python train.py --time_shift_ms=100 --moe_every=2 --residual_init="scaled_by_depth" --eps=1e-06 --batch_size=48 --lr_schedule="linear" --final_lr_fraction=0 --weight_decay=0.2
Rows from block 7 of a small audio frame classifier, named by matrix and row number. Rows with one number within an expert belong to one neuron, the router's apart. Each number is 500 + 50 x the weight over its row's rms, rounded and kept within 0 to 999. All counts start at 0. Numbers have three digits each. After the name is the row's rms in percent of the matrix's.
Before each expert's rows are labels from the 100 clips, of 14976, where the router gives the expert most weight on average: "strongest on" is what is common among them; "peak on" is the class under the peak. Only what is clearly more common there than usual is listed. The data: synthesised sound scenes: up to three everyday sounds over a background.
# router: router (model.blocks.7.mlp.router.weight, 32x128), inputs 0-127
# gate: expert gate (model.blocks.7.mlp.gate, 32x64x128), inputs 0-127
# up: expert up (model.blocks.7.mlp.up, 32x64x128), inputs 0-127
# down: expert down (model.blocks.7.mlp.down, 32x128x64, transposed), outputs 0-127

# expert 11
strongest on: phone ringing; first sound: phone ringing
peak on: phone ringing
router.11 097:568532412467466471488457474547555511433516571474422477517590464412546551486518412575508438417502564521525471581525497482503532433551519470555540471464523463461556421501405426511558490491464500562423588458571484458484519459556552540516419502537524495502527624416474562473544440566560535495490565531557532476410528483454543479543523501398424467526499597441552529438566453513470418462460
gate.0 106:399516556484465418441496564491471479515373547465508496630479469433445510487474528420497504497543359491405434490511492596529455520541427465500456559474494454485514499511514443454588507385572518553539502508517548566504384439447494430530474512517459548468483494462423477503497446540458525465479548529504429607523417467519448463488555437540520484406476454533550460448528568447567476549532
up.0 112:433391439555477579425524503479416486478474407483503509444476536553446488516506543455404492556531490597470504465515485466444317504480431484525548620488465543611504522439578536468453581532526456447474464434485545503501568467522520483456512448405493434493505415500508427488581407481525447491497485498469571447512530550486544592494500412537542550494585516518520524490513470557434532533517
down.0 101:561425517505540468514525456406557490464506581483558433501490462462469487555509511557505456517530458591523511515490462495540583363509420581472568369490438507426488428465499511507354559561459561567514447513472514525592445439429501565487506445507401572510487522474485544462536452424562481518489570510505490495543523469578485560520463494556510534451560559490514452599484517380512447461479
gate.1 065:543429506558470505392502423480464470389546460556445505439588582464424520461448537459459510449429456494575490541504457573514513611541489446572553534557562527529475459550467474508456490573556538432481423566558408482431458503439539475507533449503365475522453489521483475450476506512523469477464475558522486501497562590558530548497395567504527448465512482571486559489480487509555423627548
up.1 070:442518521439474489490441529499507551521393573523556547457450439538451519410689425536387536552492435465509534594498429463553481426547525449497438515537510422453544508353573462443551536413433498467448518515460518456482467501573468494527458497499437533503553486459528403428534453509506568493474528513488423531491473506521535496498506402472463531527502498505594588469437506506532493524450
down.1 068:578526548481486416506547458481422489507510508563486435468499471482469377541527502443550422508488531548545459434518475519527426544347492531631550575417395493516446458525492500501443541469468646504608489543507532439520518500486536557533518603467491518551514404585472428492468481473448535492504484435529477540542508488457500402553507456567604523498514527519494573512516505420487509520429
gate.2 072:545511421537431561542544369432555472471529551499460483506568449495537449546412402499522477587543501449439483597506447627528516447539577554522507423600417551449508508511566437425521521428490523537483434449463554526499500509560522498581527533509506441424462553495488528496530465447451451546532517540500422426572522542505532507514590513515533504423502456514415608560518494568489495555548
up.2 061:483535530517574519571595491535508545505548543507430470517494561427484528504518524522379470420443579491440457590484415408473508482425432543445444467613538503508530452558462503573540574551502564516506542436513563503543416438494579444539532496440515575521492536482403523582489528518443480547523464570483547602521577500484426480504498535354544453464502511506471406552464512520529535536525
down.2 077:492461402483455540576585480526513430490501499447484450459471416447557625469513527469521579459518512499483486576502513495491510470485464470483521583462475599500429495553444519469522467578540556529556487485380447419505543512452446487461512440503514410566557549421429570550550461551463518504527570572422459568507564442457498420521459485502379509420516586438471455522593500496439530442553

# expert 10
strongest on: church bell; coughing
peak on: church bell; coughing
router.10 100:477572491417523546534503502555437424491522408477449479516476417443439569387492486528534484474467506615503575547501443470541490547568404395494507582546447427555507510551460550445447470517474483479496520531546570584518430481506454454478446521466544417454545499497522436524600486443455414406486511427495479486555457478479543484506436451462508540447560398499419404543456470452465431545475
gate.0 113:529542521527539491506520474474466561429506432528519468495527589383540541438429518528541432587468645528554509580551553554507509521583516543403558495555566484537569477588412519606483512536563452500473475539562477508422526589505505580524490435517509443554518563566539552483450440475518545452447513464517412490548590526495476470540533541436499515524556459437516483457375538571498472476537
up.0 115:468472596483484468549584459381398574523476576549574450458516481514496573505429519535522579455551554443517539570503532537490516548454477431529523484555530551439461565524491396608511491443463508481447502537549543425492518413448466558492505592426514499426478538520589474499513508524508648510495456548461462560571488525474482477527522515487525538441455543521547556485617556448506388540485
down.0 105:511497542541570476528470468402531510518543490485596460562465477436483505494549428478532566515578537528541581572499536531498564552537410462561403506489526526503437485566427478461481445474484491487480570495568581514525620542511457467531472546529494495575580493612475468355477501444434557522450526538467482545491450557536538553426506568432453547503468497640427508468613525492471495448515
gate.1 097:516524485533456539437421509476474547478488399488426466526466415431510467425526541532485470521464522422516478468525518425537485535541480572493546519455429566464518570449551516521476549560522404479532510534582437599439527575567474528488408544437587465524469398423487452405452485476530428455503479516509582519520559534518501519524411584512560527552602504464522605496496528407587455521580
up.1 104:498555485472441480403467484573457552389582371487425555532524408435472486467516540551573450504517519491554515439569566427548506535568464512532546498509468507485518516439444481569501486483572410519541444486557441544424463585510445495473425512513538454497463426498488521506424399433438407413404433514508527536494521446515559434601442483464582518517509437456546569516451493495513491498517
down.1 106:610540437463513517494411554413529464479446512424529424457530415526507519595602514481566512583453474474563469452401520424460477611573402534480555501484561554563473399430462514510458473481587492481519467556513445475406556474466535446452535498551484503535480464466554538517552499512502509520510560576556597546567459568497512504579542524490520496538464504453548512491396485534511572460574
gate.2 075:449525503376465607389536503499535565456561392419517489434450560477525544452480513477606517514511533625450560521484544490548407475500544522502432521554522556503498523502510468450487423499464540431469524474421574467478425554535511479490539552503563494535441569554526612527474438472497446478498542397471520455551555403554523432479486510554522510555595437507510517461526457493551439427444
up.2 082:534484490540570527533435564506392541426416521569564570530443408479479543516523528518534532458578456468520509561563495393455467488546480459573418564440517472430425499543527468506544462431423510497555494476568493475403565500629493493453480363508549469512529382524547493575500476461566469525436483486639466524559448493451453498508516551509496539444528442520459498487465473447557521473474
down.2 084:510549428561516536488553415445418478526454493524442449459512532535501449548488447483480375493458532543460536502609465485555458451576443496491477513559460531512469534599554468565533611578489548518565461511422516418533507497334439430466492491543532590525503505469529542564470474542473600484466572524584460458543451528454556481434516554484457414426459499476462526523509473581532500491586

# expert 9
strongest on: frog croaking; first sound: frog croaking
peak on: frog croaking
router.9 095:425549383417477544459461562405513522536459493570510533493448547485530573497528464513460441513566494534396568548577437557427459457473532563516445576530517487574437536542503556556500568459427421487552471570518533470455549547469583492520417489514511413591567452462551395564460446477464597539466539453485483456478535470563548459525502508432493512454501538454425563493434513478453464530576
gate.9 106:519491499482589450548528543584459433477553418538556428495519547574547469440464385426497538439431568350517479535533439518567529562533571533535499510512539528375459445459511425563521451437491521500466516557468499468502511570531423487490580441578462526588547572526550495483470435501459486479490442423440488539393437508471534445468484463485427463485501467578593482487541437522504470468516
up.9 100:456512444519506585602578431456366535486483513402472419472548490532492503453519531403583481487516581477553525570585529489517485556408451538507459455537437582382451486519480448444484522525491463524570480426447522473449465552509516494502477489647519477520543491518460518536457434512515584451452481451501518600455609460455505498552490443498565466522463613515443469544484491495530487480582
down.9 097:495429529534483554382525459498508525527462537547611432467411474506388477453452445458565470516511437457554502432524489445560465433436553476552555444431536536488545474482498545511412465502559544545507420598462476453546497508563504559452588421494501531536450557508426534463447448528429502445504546441531533453433487464468465540501484605399406431477537483471605492529491548543462472589484
gate.10 087:446561522541464533476463456502437451543531517463534475453433498586498529398487535526495464523499425530625486489436431467463437490490551497398475428518437502522453411555485519447498380534501435522476525403411443483467425505497391537523565503514478530474456429551599532455486532598532381491485526445465478421463469453531453469496446489468523508480527424469534487479483388540450575559423
up.10 082:489511522572495573525478401464560491482532350513474496495550514515478447522554552494486547561559491513447514531617512555522438471570431440455496502509476512544558598408463499502486422427479528499461616527581562561408545450442479494493515524447449494421573522471565421495478491419482605487483491540508423556574540497503533494497607456437485537430512501532427507492509525577411512545571
down.10 096:500460428408432511570552463478492508545454498493497436498447565526501520516545531490467470493490509464484459429468397496458485506538456494407572392477507504579491553471534514561412456457577505335430455521482535463439480409526533494608404438485503440481446574454429411486505525548542461462595410473451479443512510500465479438532517465551542517491507511543567550424505622440497530505473
gate.11 089:506400563498564527530512588539450478486424521560520458454459444431551523547520440570658501465584546436564506515537437510584547608530501586496464451574601547465523503528483553587429459514486472593484484555506503451460577524524527441452482476522461517497501483509572473472377484476515614512502500488459523504456484520537492500534514612572524555439508467450491512425513489426458421493555
up.11 090:538449538517632460460517472476473438318499409568504435523483461432460528556534439542462489478590562509502571455485502588400517427515491452464531488529503530406501524494435475533545527581558435508463432519592475388409548508518465512576518580518471444506498558503590500491478445498465466495419481467477434455519536549492562495436466470460493520450492442508510538439453542484403448503478
down.11 088:457507527515401500597595434460612503477513451555516537481445421541459453442511537552570514475519461472565560580532537578530552453477496592611536485458518524478523517521393465395501490536485455458488503520480545415534492487485453463621433501500448537556463454545441471465415542524471419440471527516452469531466425466446381532463548563522565528563495527586447511443550514481463564534487

# expert 29
strongest on: sawing; first sound: sawing
peak on: sawing
router.29 107:525475476556477540492514527432468455502517522447468513455534536409428440545520570495547471475481491569438442463469496564421490519562525580523510455489377491571587479536500448489485566414481575409529478525467525517409491560436457498541444514508485593438442545531477497498519535503462488550467562463558392519463363477565465524413547429441496475450421413437462525452443561425539500584437
gate.0 102:529578468446456499483488493489399592479540514510618439516490514404526532478514518500566478468549482484549421530485466442537499435557521558508457434545491559483532567552451429553472513413497526547487489435558523427466526563492467494450473585432503513501519590524663516604383578566545515570452478471511423564537451501554542433521489449497575501502544528537556502444509590546524470430464
up.0 101:490461481512486531554491567542626396558437328480387516471530478541438469491520553490512499505460545467497515480519539493394492600503522457501538551502542431533504461419503568428513486566566512468448450458532493576534461439532448508484518404471510490491529486461381507413585445432473547430540517576518556468470598431459425543467546516513520488517461464497432475520456439547479585523509
down.0 096:464520477632503468524515495410479516427418607468470484493528474579509537501556442493473501567488405533458525379456502570497516522527506526423450555539593559458571537578552535545534508520428488466451486494532502607461493409485430433488595523529489529574445512510454472553481464523378488479492528407572489586523503479470423477512450447492487543536446504457399519513502417474516498592434
gate.1 102:493373474647607471658518542548541553534580449551512489506542508521509473541446517545522475534575598449556534546529492535459509426558452492458518497493603492488430550407451417492568522489508504541443515553492473530414611488556462445474565575485475579495558503534574501487510524516550526419547500481551418503519456436480529455517519474448567441495450541544521569497565539514519505516494
up.1 113:521448574591470539539566512500425470591518453571507547435546592556488524446468457374369551496446509492472474421426444522398516490471428442515549521438515505510493472473551536538509547462535498480458416438468528514459473497454483517404545461535497576485640535548549575560554562490475534513490497572476516498544471599502396535513514502520506451523407495504397483449495415465472505483537
down.1 108:420502449546536498457450424485538547464546471547493530568513488467482549499538563526459430457548481483579479544470557468438555556536440538514478426550556535548561535488481491534486533566564473464550453400528450519523589547588537464516443526437551473469399575596477417462467574523459536477412512500496469422574527537533556603612549547415538468545479411494542497470501588481529464584568
gate.2 066:514476512431515527547450501549524474509566495521480439528540357561493472440496513527484524529467587582400485476446518519548528507543424494471455541533520454501522509373519437470393574532511419540515522498413459467519503481542371476500494533483524501544443467551429417434460410460507448371527555489453507593390557487458487462547525485489505511463430497604515475500527519525501367464539
up.2 077:485493534475468492518557448450426503528498416486533529443466592512455516509459468395477522548480443478470467405542360595471410448494580460449545498482442483506486481621547581485527476440383557453488468478489502553515424460500462464427426436457475562467568472505494512617585501516518513571503540563454467459526456501492477418461549476501605514497473477507427460418393444480529520526494
down.2 085:385465433483586526557539507490543509530461469485501459516532523534501454507488484453530548523531491518595545564547531515522518586487456496478459497535479601395539589511481426463612425496558478495522464517508504521426597507629501415548410513435565392562517569518437476447443540468482466497398551495439431443486459417500507579528495452524593462525481545507604507405491535489481502482511